A small image denoising autoencoder, trained from scratch: 5.62M parameters.
Rows from block 4 of the encoder, named by matrix and row number. Rows with one number belong to one neuron. Each number is 500 + 50 x the weight over its row's rms, rounded and kept within 0 to 999. All counts start at 0. Numbers have three digits each. After the name is the row's rms in percent of the matrix's.
# fc1: MLP up (encoder.blocks.4.mlp.fc1.weight, 1536x256), inputs 0-85
# fc2: MLP down (encoder.blocks.4.mlp.fc2.weight, 256x1536, transposed), outputs 0-85
fc1.1029 097:479490463433407523536471501579537505524481446488505593519561527491511544478522556500477463497537521531543417521494434393515473491575452520509555576402447556525518507539532476500530405483551458502442579524497566544519518560501519546523509466395518427457562583
fc2.1029 115:548478577452485506477526470535505496415515509549479422464548580482477561426484472460575499480589442454444472644528447478431560494457406465532469611493393407436471524487539539495503500538573413502551530441525506455488507553516498411484475514611399478474513431
fc1.1030 086:532497534452517482516411558561580426526585529508484582507588468494504507468503493523500464463480543464520485555555431519564435460558498477432483512471530538502441553442517567511478477429511426533553547552500459536554534491502537574496469541520563433479521542
fc2.1030 096:514423470494555571492484555492546462426504514579549464435470573510496554496508564530511477490476466524478421533567518471475546450490464450552424568470505515476577471520511494456505495486553510514475494475472485469519550417509487409459538522500506503466561498
fc1.1031 089:497457483502508489554451568524590433507471537476545501491549553501575506519519523438562496461547530450551541502538423454599529381593481555555412494352487485516538588569399538513516482461518451509533548428479491590497564529540551531554434436542423414520481605
fc2.1031 109:503556476451547548497505491529480446412469496451445490581475542466517527606490596578490498489480513522493414596602560410421507511530491489483434537592617508528452441527482456515477535471522546442468490460466501482492527453508487468506556518456474490514594407
fc1.1032 116:480478604507551518559481480518530471575571536536568530562539475407484549593541576538458504431491537526584527580509480515498478569464498563553526489502570553629503532483572574539372483629512445565571538486531527534573482504505580500441506468526470449490548534
fc2.1032 058:520486449473474496451510507439477456428510441428616521533496456489503620458552488572473487483463437519498555490482480477420582423513486489507453441550501577546495549517524618487538522598504439501549516495473489531540513451429472503492483552418438445547599584
fc1.1033 096:502513532469455568503629422545526550516575538581523503501435516480464532502483549503513507525514519548520470527520443658433451545456484473602545543589485494522473518577489501476503525445485469537503519536546529647567521564447530526424517537395447480512489470
fc2.1033 123:560560509571370480476414484421514527529476529520506509528508487519522477488480513443423489515496560394455532509474508433581414447506472513535497587462503532441585502564465573505524493585483499506496527475484497510498465511479486525472500500540508573502485433
fc1.1034 095:394460547512500432470527500558485603491534450571460620534522473478492461371522467484403505476468484534520491568460507551539489500544523429430545566498489510524571529437478468464463488601563525513569621488368529527499445536534470495461586535554594384520510612
fc2.1034 122:484475507605528528503550499445464544521455510412464556570441547519517503593496493489462485507486528470412500544549477474537491486492468475554470471571512453517544419552420452514456536486445494478481443473498565444509483521473489531497521493507504542517505471
fc1.1035 107:481465582475450503498513397464520570546443493468439457527562486493494573544464439506494539444531512480454545517393522511527477550527459484543508480574534544553583514438485534526447520420511489557464550499406464496471473574461620501506591448475477488469531623
fc2.1035 132:363482480465512481426467564558520464475547503599614598427418468522543510492506490545434510476441536568486430513587518447459537527480587611493429586419452546451466579449538556514510560459499593494479443532558469484506550466491490517500432479452523497587513409
fc1.1036 111:462452625508533549584493486482609443512563527504503439545460447391510551550565582556484442468532469447551489582519507516542458508485495436609537482467530517575525587486545523500435475568428439604511496500481500546528505541511548496443477539530487520498540536
fc2.1036 088:479530436494500452463402419488525507506563511464494471468450456482455478431540477515483482451482482491561481598502484536460542529528489453519402516542507514434582495456532557486611490500574424559476506485370512513504641478462469484451514544471643455543418514
fc1.1037 103:514466594493536528555481459529541443508546589486527525586503471378459551588525630562488513422493577558588509538479487521518438548489469528556524484501544504558487522515478562520413491558489497577507525501533572529549556535484547519412494489472470460507571563
fc2.1037 056:418455510517465523506485456460509497474458575459516553503371488510494518498510546494451512467446453589498446515461447540452492470470484493465501487560546488529510455563518470464531479299457467543505529478500500526494561447457463504479522490429539510572460551
fc1.1038 089:513423631556555465471456565453491503535542511613592524553527510450592453515541544465470480459475468568391486503514519433495524543393525506416433437409473454521491486503523557572526563534496498513564558524426571482485481451533559550484452478432483420505542424
fc2.1038 107:496563500528569522562547460502493516450426490376430480538640388513479533485488523531444496514457573511571541611482469557553460397453418528531538524534445565510543510494477576531462453472608448529472541456502497411506458534458524513458518509520559510514581544
fc1.1039 119:487527584536509514601509479493565468511545555579557550559531477423499493587520605550487519463499547505548523582488465502524435564471504525524538501500614521613548532502551560517387511608550437566545536500496531596537502531485566523434508471503440450488587558
fc2.1039 083:516482452402401475531506476423543468472477448441521547490487524534497515452472500478393508499500435555458532475450577512468517472532497458512452427528616561512538435414617576423464493477444529565490483501433506463427537486503501475445518497558436483542564603
fc1.1040 120:478427657530521539560521501507580491560570538519533542553532475411470527555545589572469462421535558470547488596529475507521478548485478555568569495512542502596514551530578538545434484595479445570571522495516546592575450518525575512472530482525427494490571549
fc2.1040 070:463481547502509548507489421470483523466505432402545518415490459491554570497565419560512462504514509538491537549510446436458516446451421462492441530553538536508489551555561539475498456545551459519492527408411474474474540465558476443467548504491533471556675476
fc1.1041 127:481479608513509467574490496504568456585564543486538549537504504429489501544516564545466519455471517468582493536484481512485469513478485549496532523453581520648529545520530619524391434603518462568576562484485568487627521509493557512467523482523495501435544553
fc2.1041 076:460376431455485635491512524482525503477559460514539476488484477499447510489486451505463523464449510466470461543488445525473528496493504544434483483490412511552576521516468582494525503517534473583484531549465511475570546481501434513501509501514435457529496561
fc1.1042 109:456435623441530519505519499547509467565545580457532547540573460392485523582467578514476550486494549557582513527567462497510532534460539515531546509405520524593531535491509542510467440579489479590523603546484549523636566504456535530427493542467476501472544459
fc2.1042 078:479594446431473520393539500495451535434493570512537514466409493442445524503504553480485560471492486505441514509527433490496532540480517452484471486460483454563524463507415548482607593519468488524528574527457533551534564481442407529437427513475483626551525581
fc1.1043 100:560446556500533531640542567424512446570522480465422523537509481487480495537494464490466500527469507389457493467412520432448544548401427520492393466476581552517522519453557582532373449477524532505546434479516514488530398534516544539511555517408547439438559640
fc2.1043 107:395453502562528458486478503534481535471454448440539545586565470473506489563497457538445495534528535468477492574451504523490431446483488476552546503523532540506485505506517493499488540464536519532507496489541525466498459456454485505495485502452492504525490277
fc1.1044 089:509499546410552468511419536504491480503554481597580540509473461414554521474575549522481486452514418551530544521549445581532559481516621531512580472532473538534518434435532577481476457636549504449523533426514510458536516483513562502501490534549396580454488537
fc2.1044 118:456518492506520500583482488465467523564426523429446485524479463541534405543496446510561503508436491488540524473456547500545417484571518434551433423540658548580541536555365459486508496502475583500457471396467461521495532525518510549499503483522529447489431446
fc1.1045 104:474459625471559511508592508465566509511561537599588516515545363436433557547464547572489597392561535446510552557524526481510456504437503484504558487486494535591496446422511520558482502658484462523494593535607459449510497587485582463480531497521404504564617512
fc2.1045 116:498501499450476506450510540475435451512488547455571557499457419493451629488560508510414510557507433633544579525528473511461507517391476473422501472449521495518467500468554512496464551627463458495475487517474508542520548559453509512488528547510402423588543590
fc1.1046 083:473509480468561500482506559489463498492518592588511363468506392456515531554523592513413461554479523532540566597568491489503494481509577446508586469577472486509524470532464478487528520528518418479471538594519460519479511602468496539435479538493469619596535443
fc2.1046 105:482529616512455478519497425507496567498469475541584505581501558509484490474491428529473498498509591423493469454471457531545529476525533522510516464505595591538492546563454569491498564419485535481536579483513466485499464462519509524515514485531491480398431509
fc1.1047 098:511520577524511494459637483587505591500475573410525638544491531439432529481491470462391518489515531476542629535583443450548479460480410537478592460441528482547582425554394551554487506442462476454538502539535472427507487516547505465530696480485559488482425467
fc2.1047 119:519519431413452506508471553475521446531533478546412417524472554514534531535512563530533494472470498581486472500447515646508488519514580445453463467491419526531463478484546414486460469588547470617498500601479491477487560539479529514489459486509495468479460538
fc1.1048 165:508525521375623543764546482441517455547527503460473493514421483487513488453508454585487576428542478513483493519502505451462485491472527411501537496500479540484475596489527565581511456542470504591542476488493612576519538497562488489469463562595468506523642501
fc2.1048 184:519477436455545504545506509487498497522585479541461467390515481534530480575509490500517508491504509460459512557569499417482511474465521639475462600576447554546489479461536552465474478520468478670491480502488565584483518541475430494509424572524531494514547494
fc1.1049 112:484507635483559572541484462487537457553567519565587538576528464416503477550500550559491516493478513500528515532517462597491446550473486517552529505457551547590541545464565595512346486621483466565534509503509474522576510529471597493441492522495486403504602569
fc2.1049 087:445432465506534567528435481443468519487539451584572424515397554475423504404515387557464526511443462508501459435556517519459614527402504542568347519468519529551560508462545542423458462594532405568449500515458472549501604465580432493485495573511517443501540489
fc1.1050 107:572445605512547553501497559454498478542520541444503532529419472470535493562510571535508468424497516500540482580531578463536499484525398469526478403514580494572492468488563565475426520540498430494520433467450558529517557485478518572423579489553566498466510572
fc2.1050 132:565512580580517536550472544417499500446530507424535491482414466449590480553481592555502501500517568441417495488437558491450532425484390386496432460470542455572473485465511484494519466398480527471500450420502517541477482472478493478481548493440567510521421545
fc1.1051 102:515430517465521514494484461469594487584520499465518587565474521488530566494581472485523410494481390448514494507517490463495413489506527448452505383550610533509466499577534532505482483451432459495495484623414456546502464451484528570566483467406424471478519614
fc2.1051 105:542483446529444524498448549510497488451531479553469443523392479485474459443476494487456510493471482472545501519504523519495576477562443564405480574512428555503563499473526504500540415368513454546555561553497453482513495483500520476496502466544529576503427562
fc1.1052 078:487454572505558568507383556516602500480517572494528445523488501443461579621542545530524484415480545496547509612559507497520457475455469441470548516503543508542533540522498499512501520617495427558481537514569521532570550550557540559497530463509507502479510525
fc2.1052 076:473456589523537537456527494518513511471456522504586568529605422434491524501503532465460483496522456446426531432481476518475461554458506558536584511422468450536477543495528463535484465571391521542573452618575569585490463488443495532473476491478458533574594441
fc1.1053 104:487386526497507463501470509500482504647555577515478532497460563496477579452406555456534557516488412544583534504512461481497463468505514565546524504449493535531555512508511502484519475573492483525550562530463561533657529505479498517450461496500508423429532544
fc2.1053 099:517408486459416494569484463502458505554541483427457489456579468540474545525518527467547484540520496447549528557462515466484485492511468495542517476479417524578482463529515511490483487494474503527507452486555543546494364482433438527465527519462518466511487580
fc1.1054 085:515471576543530585487520443436512549493466527459620535495479489470388390457441518474512554463464409531500553505496529400523476435538485529428417478441458446535412439443431509538530449585561493448496582486604422551429575515529528396546467485476393511537525511
fc2.1054 115:469509427602618488504562481492540562530515467548423466525474577559468517490503435478507475480571440445475415440482483569529491492508499486592583465509454521422453454494469520492514456429497493582496516634484549558495529456472492520472440468497575519516507486
fc1.1055 095:440580604564570540513474520577511458525502603612556503536507483431587556479474555455521550511533532473546527547523429491552427486500535523510539528485536535536495592566483499523425456415550508506567477585518538591535575609498509481442411487471601484513528513
fc2.1055 119:541557479469519528514566549463533432398449445460504467529441510487551498586485655530535485518464458507458460481450522393463519509544439424439471482533554484541528429486441452435554480631471531538537585465379483527498475467524504488483558520489465456452479624
fc1.1056 089:460550589600580387585422476452565585558520538557530498517514488429513507491477496506476530487478535459535569506491499472501466522501515508536519443508518524559541527559473556527425496384544489483550541490488493541422525534492594413570493488478556432457509544
fc2.1056 132:463503510458460583469567496571523402366431467518596516483492374487532456527524553546454484490524485586470422451510517469477528508553502508420524562518545561451446476421588535524532561652478575596537506505461524568507509485528497523440505537474485543593558451
fc1.1057 098:461511616463498443501554475495535481519487488449492488529512508480528513548525483566563504465532507515510505524543464458550524487430536498548483508296519509555561536437487548465460464538446489562503538520473511431475509527525522549499545486548522500470480482
fc2.1057 125:605439489579416476508546523530504438565466527515516541452370486493494428496498513452577501511454492513477482502501498483589498478528503612402467595487506545411480495535494560480467603464540479432472489460537454554505534556502497496523560492525530579469561664
fc1.1058 105:466450653518465517545448515511545499528549505539503492543546447365515529534541563525501495434528579443569482586518491432501502519439492501560505497467503484606513539510517525536426477633463471577528574498555514518581484517447582554443500544507480538455488530
fc2.1058 073:449474463491489557386525471526459514450469517436493529490438472478494487518543496503416479529538534510505515535502403386435507508454412512499494523454467467491503521534502554439614557666516444441540565532417517500549577508471415451435499545480465473556512521
fc1.1059 077:374528495540555494524544438453554489421445452518555491510570433476558442408489528578451508536518536571427463525487450514459504459467461471517537533426509556497528672534428539520462481488530459566538520542513495471421521490507495506510456522495515531586583504
fc2.1059 067:552474442520440514522574445487487473451462456453441496599577462492504449452534518453422473545488556507476546555483563504468537483557474478502513560557486497504453417488483441525482456436438499424453455456452549523506426475423497526466511509440548534524534581
fc1.1060 086:457526569495527422505517460536580411521497576502515502562491413467534529496481556610501504493479552521479524571531428605395473489462532413417503510453502486529586573566466533503449561401485479564515458605524491473540467602505541460482541558472514430507605516
fc2.1060 114:546496550503510523479471535450571595598518475519481494556462493520554500431479489451423478486526538498448479492433568622536516476523474438611552342484536521499458451457511479502502467616481611495459464558505599513512526440477538558489411488488598415500401580
fc1.1061 086:500474515437528443539493476513561433499478500482539520529576515452522514518499565565470536400492502592598560520548412598490464526528509464471540510499476607540522496510521532501490495634475479570492516532460547480541565526549590430579421466450525497484561517
fc2.1061 118:417521519478543478538460510471462556584506505502511575440467535544419417528524419467517514489409446511588543578572527458447500587466583546564387504470533558562585561521408550503520507526570443418457492472538432507502515491528519553527446452519481476435496337
fc1.1062 084:453386541480563415538511565443548527646515487559448478495532514499461467527555494468557399515505507524496540538491439413524477527576553489531487445544492578545544571552555505551508520485451460538477522553428562510653432539461503445543385445565462585435567405
fc2.1062 083:573436367485492525498498456491480527467521542471504521465597482541505549424484452432482502551567445554544567520559549435477564489459432473483475536470425430450457406498523527498504501459488557451509445482572537519542384522479476465476560557487472447575429542
fc1.1063 077:542464594504413563504476447525589492485575478470489516489539508463451463549485465511527528487493501470561475495509527478473442582381481485439446463504510512562558482433563570510417570475434473543497491397405554493519505495533600393560484468578581512464538532
fc2.1063 109:463524487563503499486563427556507544427428541478454454488443562533459522539486442560521494479596523516431446413458407405580471412556436568419483590579526446434506569583451517508528530515461438495596554439455484476489516531532479524492669441507408512492521615
fc1.1064 093:465496598469420465472431535516589538415540495474593480469449489490478474512534513666606486459483537497480410540513574500488507481531478440412496493461484476536548556461499557503530559539472485463488528548479553589485520466549508491577530556516456538465475503
fc2.1064 117:496533527580542488528441504441470476531570523542452473408388591498481474488471490458509513475472450525474443410520469506574517576461531594447397606492466426442602535609462433492500570479462439569476539520495420402506551503528507507550511450468537538446475697
fc1.1065 123:446412588530585483585448508515540471560551515492533528526503542426480532557513575596452495484501476425550506531507469552499465500476521493553529476541551539613583526465521547528397484587525464554505541582458556527602478485540549519445480524532452530442552474
fc2.1065 091:385456411463536512487467439486479561498571404444481481444478561495492485419506567582508500500504450523521486500493427601522556486531584525547419507554469541526600474403485481478514501584530528564476485591345507477561619480443425501485492542454510503510511525
fc1.1066 087:500461505485469513529477554572591460522488500570534543528488555526562578523590478512583388535526478484531477527452459521504392414472496456585519459571541581510538521467528505477467416425504499474504465473510518493524484480445497601499506519510552530465452485
fc2.1066 113:532482520477466497534530466577550534478515517557487428510484561498513555497444539539523498466542454517426450571508490435475547468575493426561396498511579441549479492461494391491529495664495481451500481468424493507500551494468483421507553476539386407405498583
fc1.1067 123:487541605450533502586509503510539465557560533557537542552547539424479486511512608536482518436492517480599514515484441525468503553479498527553482508462534536614515556503513564529359499587486512565535539472515586540585515526486570524462511481504470470419532558
fc2.1067 080:494440540516438530488518541543525559444574432537498421432402564548494532526497397565555536504469563475429421477530458502508576521514455507488424547536494499564513495523542560418495528424538471484540440521535541478522472497484409483457502456554395447455521480
fc1.1068 112:488414612511518506541504450529551509603545503504552552572470476434485533528519595557502507465498539523569514526502492490521459576486512535533561486470562581595472549494570552515419472629482450600584569553494530531580509499527557539477452505510474468457563525
fc2.1068 068:420513474553513449409503531467484524449554519499626600546416465462504514475514508550503501437469453564494529459475467460452533407523527549454458495561542496518450533507527582522549540606518439473554518530443446527504582473495536578541457515389495479533566478
fc1.1069 091:524517574545513495462496436460538529465552598505544480511505489442511485583503505539422543435574575563517524529569447453464486589462570510467480492479501495576526559508530545485515585604473483568577562524470531555519595537532550448474488482471539532526508519
fc2.1069 097:400398523552558468492484553510502560525503442587477512561475528477506504490474493585537489484456461484503468588496495615526548485479500524569409520548469517530495480408431450534445432526580489480466529557555523458499545465487504443523456506508509489449400346
fc1.1070 109:556514633463491565538526495533497436537479645441508533549542525377494493527464587552554551508528574505599469542567458507498483522486434522508491595488544534556499534544512534481444442516498464521542472444492551596557568585453527522398539559483471514461540453
fc2.1070 084:479473529555507520412527489495485467462421589390483505454501449510487459478500489515558504442478575535498469598495504431463476490491403444508450559543489471465513465554453564537602505294520478595540498484438569526525536505510485515479553496488559551548498518
fc1.1071 097:510519521433552579461563458555465447560496489420524621535521488487547508495505512527472529440497478580572477488592502504446477523501515481451624405481516527506480475574434457558537404468489472402471562548476545521491533469532547548441532483483556499536573466
fc2.1071 122:521518471567444514481449458544507506562531508481393431458403612548407563470489440496544510471533490471408497566461406571468482558489513551448436530488457385439490574571486463486521506555610419439502567531545492441495564550475470466528544480491438468450555538
fc1.1072 119:459520627562567555585513487484584484545564530502558558548512476428508517578534539576482484437494546495540513591491487528511432561492472512568557461558588557586556580501592577526396515609494460581508462464467551583541468542514561543437535487551483445495577577
fc2.1072 078:489542566419525397554484496439570489527541440399428490548478485546522482515523385532476475466441546488517470512513520529491609462528452461504446440494517607463608522509541560431436410432506511576473517454500523477500521494533557433506519519445570481485598558
fc1.1073 106:470447585479572533575486458550517496601542572539546506563513500414464550527545575552465451511464472536634513540507436558510482533483501529571527545514551606575498557509540574515441454597488467561551533566437539505579561545502533522449515524491479457442569491
fc2.1073 059:435495432520563485479402471453521550553581576533517524480406518516524504447470488561512520407461451559512456464513497504507509452542523542580388539530562534520509457466482535519584470535464446532514435552414494566493567507539488504549486443393526487467567524
fc1.1074 092:474455618547440501496457439544563529506498521581613438523438476495505529542605505484545404461508526476508487550536541520497413566476529446512479495456608535499517546507530509575488586473494486534485523413539483507456436600515590485523539443558471437433531464
fc2.1074 104:531383544520584564582480414447495490547501457439454501541493519495502491450494497600527484499498458477441493412485503496436507550556502446493533437538500452587585589545484432526499489342500432502554592444395554531502483463465524503472508486486537473452615576
fc1.1075 089:445464628469495532498425459533528509481517545488528504556615474425438534557514558522465523425547596451561528559523437501482418559474494502554523477501566521602502551507541506519448484546563418589564542533499528541580451478505549489450467483431451464500556499
fc2.1075 070:367563563533478508433437499474453548437494545453449463457542456505469470555538507562499493531504530467507518542485450445489503443442505476553418513557551512543499434459497406451587415373480485590507579444448504480492545469457411537426430549490526512524553625
fc1.1076 103:493477602445540538572453498518551484503580581506541539545508497426488594619522589567523515412514525524538530529525493502497460541479512513555529502499567526592502542520533568517428479554486465593545524503512502555533516474500570551412439477545432418484572490
fc2.1076 056:372442461520502492425432478440480581465479561486547469468485488500469524513508576577492506477488417474444508523522535439416533548431489439571421552566583492521528446502542530501590451450465486681539500533465498541487536443475430541458461504424523484602640601
fc1.1077 086:493426528455534416525478578514519485550500469493445515525563496493546460527536560474507413484507538503526527540528498448487518437451561507442483516462480524539530528461496509553505469484480452495499501566466560453670483473461525514517406477457453572453583429
fc2.1077 102:564434366439526491537527494508484518538502528499523453472617525537493517405493449450549503489539473526581530500505532481505494524577447494483511433454544435524468463510479479519518466438484439537569469459490474530506492484590508513517526515522488468519466533
fc1.1078 108:528425587506512499516568515465538493551563537538543532529573500438499515629538589541516452474528481492536456535561489510529517530407479475598507507401547525587476547497556562509429512609408395605589473522461518543636509518454531475487465500471443508412545486
fc2.1078 066:497444523569482427475452559453514562517531572568559518464479512488410478463503504488449489463444478456450481462471558485522526471538502457620413532578617497543600463589517512473620560533445419562538473497501486556484509506488509520492503444527431521472535580
fc1.1079 109:473453611481526518544513487511572493500567531497533541584535451408508538584511561560527511414546552500536496545484498511502471556495500510563548513493549513586519561495545544542430468574475487552542574543526550567569523475494556554442493474508487467499545545
fc2.1079 048:395387540501575565424488521496491512482445557446585545527454460418581541531511506583545494467446437495502476550546456516431483473444433427500446541537502544535435475567529480507570462488475549474538591531478521553516556457440469494452451533449526535565586554
fc1.1080 086:483461609540490577503581490487629423477561471560577535533512473481465530511441489572593504431540543446443365500485529553534423533528480508545495492502511488514489554550478547559438554419484535560470506528497528516542508462515537452521516479498458569489545594
fc2.1080 112:509600449478503528432437488418540521566528559471480539484516419512515563461530455437417508491460512468540638563558467424446422509459420473506556440464461483519633426516518499515527411560536484508471444520421506428506485573489549490501461491498515525579518479
fc1.1081 088:450456648446470500466426532513550552527454581518606511511521466501538540537552544600480485467539492494547594527559516525504464510437567437415536408559490565572476579500506532525471545539502400480485470560475529454504477506482605505517397490531511533510523478
fc2.1081 115:560555490500474493471463580562515446444556540494417435528468508479471480581508518473522500498435479474490450615606524375461523526450407525466479562525535504489547469561482464500520489427458441503501535475493484455500522527535536404525561507519474531498523655
fc1.1082 088:471558632587541431500608548508502464438499501574486477528516392442414506524528532533428492485514454528467438476464549538569501561578528594575603436483498472515496545470485520564472508588505537524565424566502466498464483415519532487500501492509479567556556479
fc2.1082 121:533491493491468503478376550452497531464555471522433414458507600537472529518484535487585503486471499424437512626502524459420500531525509426544393503469516443536557491490543494481519531459641459595494561467443530476503527458505509418492427479556457445430532498
fc1.1083 081:498451593482482511505526506481608486476520454518508509546517435477589570481494539539444489422521500431556483508522468419507492496567574518465553456508479499532504567519543524521488520611419529535491540530410498538593500486490572554501512468516490451421504534
fc2.1083 092:496392629548515487647499431514480538513561490578462483591483575501444537513487483549533501540503532388449454506528495474540446484528540482544461528564556494621520444565489457519455539531482448514483510491512471484496432502517504445477534467507482446426563430
fc1.1084 120:459504612506531514619534399563592476540542522529528506588503445429473562537523599575511498409496577438543504589493460488510402557461463500557531482515579531577545568512555527570408520570514479587509515505492546511558515536517574503482551478493495472505555588
fc2.1084 079:428528495456453470590502452500521538540402467396455495584449483488550513496541389515492476478505544537510506522434433573483576353465453497501461509563581625483522437463505498433400376503516522516501563435489534501467567487508475444508596509444486471479454529
fc1.1085 095:515519567523566452522503541530525462519496456445542525519511486453545483505559488468615445424489474574551445574530531458599499443511545564526484518331502522572545514459592511488502511525506422484576526500491497449527484568494554603497458482556461445472474588
fc2.1085 113:486538503482564570512469517498492516458545543480469495523455563493519587530496529574522488458592507475415408558577512433425475493440421393517439511564577343566488520502509422504526420425468508565528479464463559492499548473509483444467531503484475506556550300
fc1.1086 081:425461594512600519539492516448581500522475636510568537553518432444476541575473560502457509475487560520549524559606481513493444480547496456498502509585510435512506546618446556504461544498477469595514511511443506503559559600479518417468472497468475508537605505
fc2.1086 074:540518435476416503526450534520502418456465519511426486538520474476503426569518517421582490510484486464525502486452553499429474505473485461447549531500449499490432545559531415521559417303445605534459486417470576531494424528445499493489496470508497494535536666
fc1.1087 110:488406592464498527569521448492531467579574553531532509526458510406491504530476570510514531479504520487597477499511488493550452509485485483525488537453555503573530563503486538516434449594513508580524572515498546535638555533485537484410453525488474511478584523
fc2.1087 079:465556516441425510430476491513572522512524582507508470435428470480512540537511520445485577415463499596501474528415434478488474413528503491469549526476532500481569462504435463519566447491538464505450583528355513426501616479482515534510490450421459569507522502
fc1.1088 091:508535585522509456504455521505519424457516574559510466538492528412478516573553621553470480345504518546510516515596463569484471563507490570535514555470535521551621490571501651514440537574528474517493499483574457614453551509457569505455501430534513546524454518
fc2.1088 084:443414545540521537523468463477462457453472422486578499607511461419572504488504511527452496522490534403523488543513541579518502489504443553500514497464535525594534526506534532484439471496514454502509478453614444459483371430454449502445517540506506482516512593
fc1.1089 109:472486607479541532567484443548537439576539495522505483558547447378562558523556564518501439520605544414536503592514488527497475516431462459530550485485542534566466593527528507539435480525519495560541522521495575529576471494455499521420477551510481502498564515
fc2.1089 086:463537467531485465435460484486542453447513557483443412396417484500531468488503470499499503487536609523523504525470443532487551433541511517511428552506437548431491474488551487494602455249442537598560499551361526548467621499437508472471476489492519508529478519
fc1.1090 088:496410616527500573540481482495527520536588581537591504498433470484477495453529552493419487490460499517474600528545385600465540483507516530543503511531517479529584481545512512536487641574560517511522588559520549543559511537542533541479461483588431477494462482
fc2.1090 105:452559497346518512469532486564488486479540459517517509426564427497533551509536497508600506488511526505595545553472494459449493504499476405448538500494440489506470519411508456514563373476505447518541458526450519529510523571515519419495493496540500539578593539
fc1.1091 127:479461674519567536585510513482587502571560498509555529554482467405483553556539562579484460446509513467543489588512495514498506512496481501549520506505555525629515573513555588539413476575468478588533534562517545555565492513526591555468509490515479497457531550
fc2.1091 060:487449548553594546466516508521500534514544436394569491399430426509449562527520414609527484485456577478533500536516496456447524490463450525470471487548473542565505555529511608521601541527513498520520446582395493516507493521489526535503538493519545465561490494
fc1.1092 104:518394542505490605564437537509605494376558537496525482674495410504514494568512599545483478409566522509470552508509486517524453477522548555484540489530451506520514553515429460575523466597443475483507509532534523507528451525513592576525552435470442484575497627
fc2.1092 119:490492478531555504428531480532482572516432561439517532566499464485512493461519457510487497517554534519454515500431434544520455498548513592461530413505469410541477434446528488545571470531452558428535470522476613534511481503481461508492504514527557517593535396
fc1.1093 088:469476546464481569515475509511576530510606553541580541529491511486599571478536570465556450483446500490484399512414558469523505441571521457531519446492553473541617594581487550485468503404474511504405540572445552431546554524514530604503599472528490537458498530
fc2.1093 121:445564514474569447475554554517539524483508464456405440545472476523444554527486498510515493490459427461562485577534481525428540610456434492520587487531424533548504551474483470503518413638507397542526516624407510496505540526481559517527402484547519543472443580
fc1.1094 111:486500658565542511604489468461587462550546549508546516568484498415471520567516589566453485445523526489566519544545464499529467560466462521527529518503565532593495586512544570523432527617479452610544537493484499553567505549488579523484498493492478498497566577
fc2.1094 075:452444574522465482501500463427543499489556443408555528486436520583471524459510411514447517460504490563498500470468420516534535434453435543507447535543474541537610485480525585432494518588482496559462564491389533443477619482544448496535539493508516514527507496
fc1.1095 090:483521566510515582542517447548529533442474621461528532535465513436512579594374633486442612455453548551548551533545430591505505511507497517489511545480490480511573549575465474493432538482568504551457594529432535512590581533516533482452485458504423454432495504
fc2.1095 074:455519476516500504642442526477495471448490446537519545512510514443549459495502522466474486505554390529571536508450500501424489418481463478498525575540651566588537542544471477535476505402512585562434501483448486441483438486468527409495496445463539498507671591
fc1.1096 097:491460595462518534541481432545518461562567594475554534565489486451501560568538571547506480481484496559605500511518442516477480531427507528559519520481552511548462555530497596506436444552512465566539532522453550505571619512459543502395493521478477490478575466
fc2.1096 058:412541537565484479447451428493512537537502566443526503496385461516460552544486472521528517398464396547498478452434489488479440485557503471540487501548541497440492499512527530527608482423514508601478491459387517518478602472536465575512505454371514507520549541
fc1.1097 119:467464628494542508574481482538550469570561511519546540569534462417497556563531577544494515420508547490583506581483490517485473545491508525553554505491551518590504559479544573531380484615503459593531542528506567512611505516493571507446522487526508436485541561
fc2.1097 049:501458477499441494439537476475494491427479449493534490566374487492472528451510648581439509510461480552449497523471460497434582553577479525482483465482519545574473482528549602523557528530513476534545556531447499539529534482415461519489517494487430405548522552
fc1.1098 112:439516563503570543580487518547556517580567576533576549554525479434501553602528536532449519450509522468590520581523441529468490536441494543505545496492569527599562564504506571573382510612528466547542497512525535521560492524501603545456542459510419403491551596
fc2.1098 080:445463499432497498546475531487471518532627534469471493458447553523472546463540396468485494540488559516543441579601485530496556554469465562521327483499510606536535486539533567387493451517437444539496507479523479453482561528556477440481474506570468412462584511
fc1.1099 105:444477608468530544539529482549544451519530552515511502571531457413455552559544612502510488494517552485548514588539468482477493526448494494573588506476582492562545584523517536508421457544541477546528555541523546518561493504476534551388447528502436515476561526
fc2.1099 065:468491440501378472428556451556537503487451564362482510482429453565486524571533504549522515479465482551494497518564546452457495533474456447452485534508508532378586423462511568475582490327493471602497452508424501514458563474437472466424484521563503525564493478
fc1.1100 088:553504613533502506523537473511524449528548621569548574542549502429444484616531570480459497438548518557614514544526505512527421520459480548526570512484520524522467475504505610516428574557498502576474488462546489515551536605463528450429549501573542476483517512
fc2.1100 067:473495587502504511503405444472491453471505530507561497513400451434530543519503432395429511464462465510545494523437530550520537419483464472494489524429547460432487490562509464488531465296439484488497400446589489485470542489429483509472532474425552486527503562
fc1.1101 087:469523622459434531513429543488556496496524552591603479504484498524518576558482433557517500467500475495492445489553478502587464432444540495483521446482524580568444508545512542491426415490491398514524523479517444473490555508535513562543530492449507498493536471
fc2.1101 117:492529431441513475477520603584520464523568483465415507447485486494500514592528539490529502501433471562539465593567529485494475521487539485513535429499609590551505427404526433474479558433520521565432517575420532493515522499508514512494449533486427506520453684
fc1.1102 115:501526491518415541515394512503446479530519502483538421428470566496433548487535542502470479456508523521674524450575518494383416498485447463521551512475518540507512566500514617483519437500403446492608493581530461525476546482478509533442548503495416528501464464
fc2.1102 128:535430495531453484502519515523494568523543540553474439598504489562493423515496569474521504519492391545430487466462462550505526599526549494514456478563562493527526474473473380503482507491556437551458515530438608503475552495470538478516457473462546463518589458
fc1.1103 080:441487655525515591586522537522510458499530571564562523549593461383402517513520542525485530486536433504512517511534393576498448440466549536498552490377496509582561533498473546529385546555474475551475545510476509512519529503505532461502553513469473454524517505
fc2.1103 093:455565507506470447457480587601500517487521503493421452469497454525501561541530528534557494505562433449495427520520494504581495484518508531563525607543519560472442528447513575518528535488534553593552425526483531529493522549567443495510451513531485568549474663